python train.py --model="spectrogram autoencoder" --dataset="chords played on synthesised instruments" --train_examples=52083 --n_mels=64 --hop_length=160 --input="log_mel" --win_length=400 --bottleneck="plain" --downsampling_factor=8 --encoder_arch="swin" --encoder_norm="layernorm" --encoder_norm_position="pre" --encoder_activation="gelu_tanh" --encoder_mlp_ratio=3 --encoder_head_dim=16 --encoder_fused_qkv=true --encoder_bias="all" --encoder_qk_norm=false --encoder_layer_scale_init=1.0 --encoder_parallel_block=false --encoder_inner_norm=false --encoder_patch_size=[4, 4] --encoder_conv_stem=false --encoder_depths=[6, 6] --encoder_widths=[64, 128] --loss="l1" --latent_channels=8 --decoder_norm="groupnorm" --decoder_activation="silu" --decoder_weight_standardization=true --decoder_widths=[48, 96, 192, 192] --decoder_blocks_per_level=3 --decoder_block="basic" --decoder_attention=false --decoder_upsampling="nearest_conv" --init="trunc_normal_002" --residual_init="none" --optimizer="normuon" --muon_scale="spectral" --lr=0.025 --momentum=0.85 --nesterov=true --orthogonalizer="polar_express" --adamw_lr_other_params=0.00078 --grad_clip=1.0 --steps=5400 --batch_size=64 --epochs=6.6 --lr_schedule="step" --warmup_steps=270 --weight_decay=0.08 --adamw_weight_decay_other_params=0
Rows from block 10 of the encoder of a small spectrogram autoencoder, named by matrix and row number. Rows with one number belong to one neuron. Each number is 500 + 40 x the weight over its row's rms, rounded and kept within 0 to 999. All counts start at 0. Numbers have three digits each.
After each neuron's rows are labels from the 100 clips, of 14976, where the neuron reaches its highest value: "top examples" is what is common among them; "peak in band" is the frequency band that holds the peak. Only what is clearly more common there than usual is listed. The data: chords played on synthesised instruments. In brackets: how many of the 100, against the usual share in percent.
# fc1: MLP up (encoder.blocks.10.mlp.fc1.weight, 384x128), inputs 64-127
# fc2: MLP down (encoder.blocks.10.mlp.fc2.weight, 128x384, transposed), outputs 64-127

fc1.366:540472501547512430525529481582487538452479473493456641476503531476533479520401516508480405528494497535476478468487445536510588513547578483472457500509430517552486540488524467473504518495545522
fc2.366:555448533444515517517472529398486441468476529533542426510466460538460501413518510523492607493488531436515469552471511535547471539517487553529516511528550466490479449493488486520572491543483581
top examples: square lead (33 vs 8.1)
peak in band: 4000 to 8000 Hz (51 vs 25)

fc1.165:519475547584553436442490480451537508501535492477460515501515536491551499450551517500476507538490492395419461524485571489483445516519491450513468495582493419456510434532536505451554487507415515
fc2.165:465477555491511499470478432469506449487462529545568513498486469487449500546469480569503476470400454457493547465507539456444494478492481502583549532482444438496471634505491487519466518467526537
top examples: clipping (29 vs 7.9); text has "clipped" (29 vs 7.8); organ-like (28 vs 8.4)
peak in band: 250 to 500 Hz (48 vs 12.5)

fc1.321:533534468469499535554495497597515537494558476504489512518560552531492489487484455515549494495453454446479539528458519524501441538590546468493458566511469504503424494492513470489570482507490551
fc2.321:555470504461578528503465460489432484504504510483480500479485497455434538502501558411464471523511475449548492526504487464561474489491468508561497465484514498460469525586527506524467419462467591
top examples: clipping (30 vs 7.9); text has "clipped" (30 vs 7.8)
peak in band: 250 to 500 Hz (69 vs 12.5)

fc1.14:514418510505573509448500509627531491451520534478435527446520515506467473544468463549480500510567453569481443538478507543479450445458583501372541476560465550493579546551533542491488550457555511
fc2.14:482480431441463507515545482393497504523470504499507481518526557547625567428515494486455538527421543460535510534495547579494562511504510485524511482509548456553479482430507437524512476553498467
top examples: organ-like (33 vs 8.4); vibraphone-like (25 vs 8.3)
peak in band: 4000 to 8000 Hz (66 vs 25)

fc1.184:530559478495498490500450488626565477491500458517489479522558507488440483517415513460475445475506518518511533468393434476505542626506523492501425541482535503458486605513516502499478442486459523
fc2.184:562505493499449501522455502400442485491511558465470457498477538482538507530540521494488514528480437487467539584517572505477416443494506496505529510446524461585547392472484452529514434488509580
top examples: square lead (29 vs 8.1)
peak in band: 250 to 500 Hz (48 vs 12.5)

fc1.371:455539411497549473507518428518499552491532480431566553479537502508477421493418424510504452546509453462492454508465503489450496485516492564459506489524474477511557515510567560559476498505543500
fc2.371:475489468496518508494470538402489430457471499568482500505540580527575514511539524533507527546411507454521547434487512495537430510487485477511559451517534474499486509528525461540427453519457410
top examples: square lead (33 vs 8.1)
peak in band: 4000 to 8000 Hz (58 vs 25)

fc1.288:546456507471507475472548502460424566483430546503476560436487479450453555522576530457527517440565552544512483506512512502521518445468512467451491480456498509509560560516509562479453466499499561
fc2.288:491418534502541466528525510436555532499555508439501533580519504546582426507521452586519512523439542496519456501547501490496559516461524542572488550537521531445464457476557523518579530443527444
top examples: square lead (57 vs 8.1); organ-like (25 vs 8.4)
peak in band: 250 to 500 Hz (48 vs 12.5)

fc1.306:496429522566480554496484507517518439513468515495511455512530499509475508500559567495446470466530592530496503492533498504521514504505468463464554492510506511436530479567528450445560516506544437
fc2.306:520564485489484526481597524436528527538484524480472469494447518545501532527501469506521452533531443551494472483479504553466455450406542448543551501481523474556565562425499487543514538521534522
top examples: vibraphone-like (37 vs 8.3)
peak in band: 4000 to 8000 Hz (59 vs 25)

fc1.196:544491462484479515589480506549489526493557498557527495522527494399519449515508504482460498585575517452554494478425474504506550564552472546497518486477503455444579560517462442481462491497514461
fc2.196:516573425467489515486507547484443460511570516539466463476473516506520503533498543475550399437436485555515518552545552480514429431481494445494550459509531577545432510444522511567484506526477585
top examples: vibraphone-like (28 vs 8.3)
peak in band: 250 to 500 Hz (63 vs 12.5)

fc1.267:435622464419505521539546504543478499527503466525503512538515500511439530463486445545579491420543452439506541541527476495469549559540538516484491572458473487473465497495411479518481412538497568
fc2.267:535471501542470501504532491500527510501474511461553429496502558484518504519545592464368462580530552490539499491455464470548441503511481518547493469502573559512520536503571558490513500473433449
top examples: clipping (27 vs 7.9); text has "clipped" (27 vs 7.8)
peak in band: 0 to 250 Hz (54 vs 12.5)

fc1.27:460435460527454517447452524445604475477430537510421527496506479528486518530488437551427551484510454505541476518532462564504495516479494475558547509555520503541470540541496538485479470522548484
fc2.27:554440369521499471499560516491460503482547527542481530445576483544550508499521531499524469445504491484529464532445466495474457491448445523447525474513567478480502518444540502491500543501396474
top examples: vibraphone-like (55 vs 8.3)
peak in band: 4000 to 8000 Hz (78 vs 25)

fc1.166:461514441566490545516535391501503499540524509477480483494496489487441546474481539486514438542489487478452483544506431469519516513510495535527480498545558447434576502469503508526401469496497436
fc2.166:487496468493547549438442508522536466532448480531532574463522512491554432522497385523499512537415504504504524456496575433503453466490499501464539491513477474525490482532514480579534446446489487
top examples: square lead (45 vs 8.1); organ-like (37 vs 8.4)
peak in band: 250 to 500 Hz (41 vs 12.5)

fc1.1:491583542543516485512544498551485510463510544499494464446511522478497509487504479426501543483539531455513520550487476488526460448538494476457485553523494489496481490468538519400600447513485521
fc2.1:502495567458500479508475574390557534446453485471482472518522562553469521489570537536485455493538493502484498523472556506470514541471509474528436477456466510530495565493442533496452514439532497
top examples: organ-like (44 vs 8.4)
peak in band: 4000 to 8000 Hz (51 vs 25)

fc1.242:516420472498424501530449465399430465537481448459558581533528476472480495549583521555516552494516491497552544457521455563498479468559473494468463547514485526549475479552450498485533488474506547
fc2.242:547546524479573509497554582478501520472508571477470486568473498488467555498524511452436410514430477495492474514475471437502549567481444557556477544502600511529509403466559497511454512494524486
top examples: marimba-like (29 vs 8.4)
peak in band: 250 to 500 Hz (36 vs 12.5)

fc1.10:468538486466460445571594528473550518478469504503435500490556531515591518574485505515517536459490476457528559484464495470481505412508583443478527477465516464475476552520599519534527461524540499
fc2.10:469473574545534465508459485520525514546455531535525449497526486580509531449450492549492574565523565441480538547541423491496434590471488513482465554490517560544426493489502523544484468504470457
top examples: clipping (34 vs 7.9); text has "clipped" (34 vs 7.8)
peak in band: 0 to 250 Hz (45 vs 12.5)

fc1.144:411570578494477410510514519502483468482462496538517563537477500466525500507503466472464461473510525475546506509479454450502524454516531467592492464451538485546505509421487504438431483551564552
fc2.144:577517547511513453470496542469574498516511535570547534580466480497437448549542560529430536448518522516458454472550501479568467509414471513487519525558459502448470468551549527479530495472450494
top examples: vibraphone-like (32 vs 8.3)
peak in band: 4000 to 8000 Hz (53 vs 25)

fc1.249:515431433473538529497502486406499498542478485561514534511540469494470547525538546469570531483518500444533503477495469506509535576504472486493490454494510511485475531509485535545509456498529514
fc2.249:463468537501508516501496463562518497443586502488521543531485467524561429561471482479404475435455538512462504521498506453451512489505461587491532533555506544485479434531535482509521501476429484
top examples: marimba-like (28 vs 8.4)
peak in band: 0 to 250 Hz (30 vs 12.5)

fc1.379:563466448499587567526519503550494568501497506533562475538563478454530465529452499480517455566527489427550449504404455525486543515535497484450484500436523475463522621536525523541493484485550502
fc2.379:486428407445507457502476499443484547498541470552401466532536542567564520520522472473424435481484510496524488560524486497492433488515495524556576514523411522502534509487514450521572435488441490
top examples: marimba-like (31 vs 8.4)
peak in band: 250 to 500 Hz (41 vs 12.5)

fc1.213:566564513572502490504508505603517487494503519503438493546520518436477425540461550509470470535508582504527525484472468537416540538499469509453462531479474461486485503601504450476504483460565513
fc2.213:535477508467524476541468530409477511540483544517589462529500488484477500495514489489564502512425428540505511509499484429547409543499481521598493553457526531487545508394497438543520463515494550
top examples: square lead (26 vs 8.1)
peak in band: 500 to 1000 Hz (33 vs 12.5)

fc1.77:529489500541555506538439530500477414520561452512532446446526464504463493502545480486487523485515468531549447510518451499520538446505505505515531549500556527451506440554500490422471495510505447
fc2.77:427569476565500533500453541540505542500542502520458523456430534499498521510436504531575483504443524496482515527498463539484434543474467500515475437447477513593502597471477469522516499440558508
top examples: vibraphone-like (36 vs 8.3); marimba-like (25 vs 8.4)
peak in band: 250 to 500 Hz (32 vs 12.5)

fc1.345:494479607500548497482448507460478524534540478472513481494450515484423543434482460513512504423484514510471530485585481455582485493447559455528506476531463524527496488493489460502481503498513489
fc2.345:546484493469459484495586443548420506490512582466490551577533490516537428527489508514513427536481486495514554504452498482515463472532459546357528492508483479480477449484537542573505424477397483
top examples: clipping (57 vs 7.9); text has "clipped" (57 vs 7.8)
peak in band: 0 to 250 Hz (90 vs 12.5)

fc1.280:491526558542538494501545468498457528465498467520558561474469521441549501479504450407504472567496553531547446482489449495535494487514470526480472485434488477576493521448479494423540489494541503
fc2.280:479495489431490507501440585459534517488481561535529402524515494568456472464479512514496457358461494461484490571535501462541567487515446508483500476527460526419469494547498514609468515488461529
top examples: marimba-like (28 vs 8.4)
peak in band: 0 to 250 Hz (32 vs 12.5)

fc1.258:523505480472538495515444542455521634610487478448450448458462513490489430566479473552480481489451474526516511533550502483484494475468560521572486499516424634492479536523424491564551457468502517
fc2.258:511469531540437553496474507498462399467511524552499559479517453513528497548513503450516553562442536450491455549466523515471580468510506429474495512447568447494512513479487532432462525599539479
top examples: organ-like (31 vs 8.4)
peak in band: 4000 to 8000 Hz (53 vs 25)

fc1.180:502526514564496484495437508514534449511517465517559364500485497525519518493497507518486427583509558488461540463465525478587520472498531528535499460447480493480519491519420442524479592521472558
fc2.180:538454442470482502521513550544422498519496497513478586495511492563530501473449466456443492509483508541460472561489461593446530480538526526493467446511477547503461484476526520431502518432545513
top examples: organ-like (44 vs 8.4); vibraphone-like (40 vs 8.3)
peak in band: 4000 to 8000 Hz (75 vs 25)

fc1.130:433498458516590445465438508508528422491574479548516475542510493470552489516493570481492535473437461496518535408458511478456552540470489477529520543412452510513392520543548506562527452416488572
fc2.130:569520520492459479520511448516475457549457532527557538529470504505420555433550504449494571451506472493422487543528470489514418557505499526540532601472522510475534399489460446460458446508477491
top examples: clipping (28 vs 7.9); marimba-like (28 vs 8.4); text has "clipped" (28 vs 7.8)
peak in band: 0 to 250 Hz (52 vs 12.5)

fc1.274:549433484446492449525464486509503523485503491479448567530546543534513456546474539513482469429480521389477543461500476547455548548543471502507475472530480478577467484571508449478585508489554505
fc2.274:536508594507527496468537481439493445499461483533486495527440478504466508428519483466432511532413511542491473495409527465509431497490570527511465518530497446519540525526538512509487435489497541
top examples: vibraphone-like (32 vs 8.3)
peak in band: 4000 to 8000 Hz (57 vs 25)

fc1.219:550535512531532494509487517514451475539517409522557494556457521512522489406543505560518497504539495468467471531528461463454517518479503491442447514458416506530484515499336521497502534492509583
fc2.219:422463552515460505482552462509525546495475542501477467473526558524444485560495500466441518480487506504545541488460533476558470471512478501543555512534565525450500506491633476582557505497451421
top examples: clipping (32 vs 7.9); text has "clipped" (32 vs 7.8)
peak in band: 0 to 250 Hz (50 vs 12.5); 250 to 500 Hz (42 vs 12.5)

fc1.169:538486459482465508479392531487489418551507499486465440587557520571489499467493510556534467496509475530463551545513510498476452541441514474568442488478593536431535515510515537521511535504505539
fc2.169:437550519491519466515527448476494549494544515522534550456439418494545459531528474444465496446477506527491513492481532450519523460567492495511469570426392501519465446534480491488495457420560496
top examples: organ-like (42 vs 8.4)
peak in band: 250 to 500 Hz (51 vs 12.5)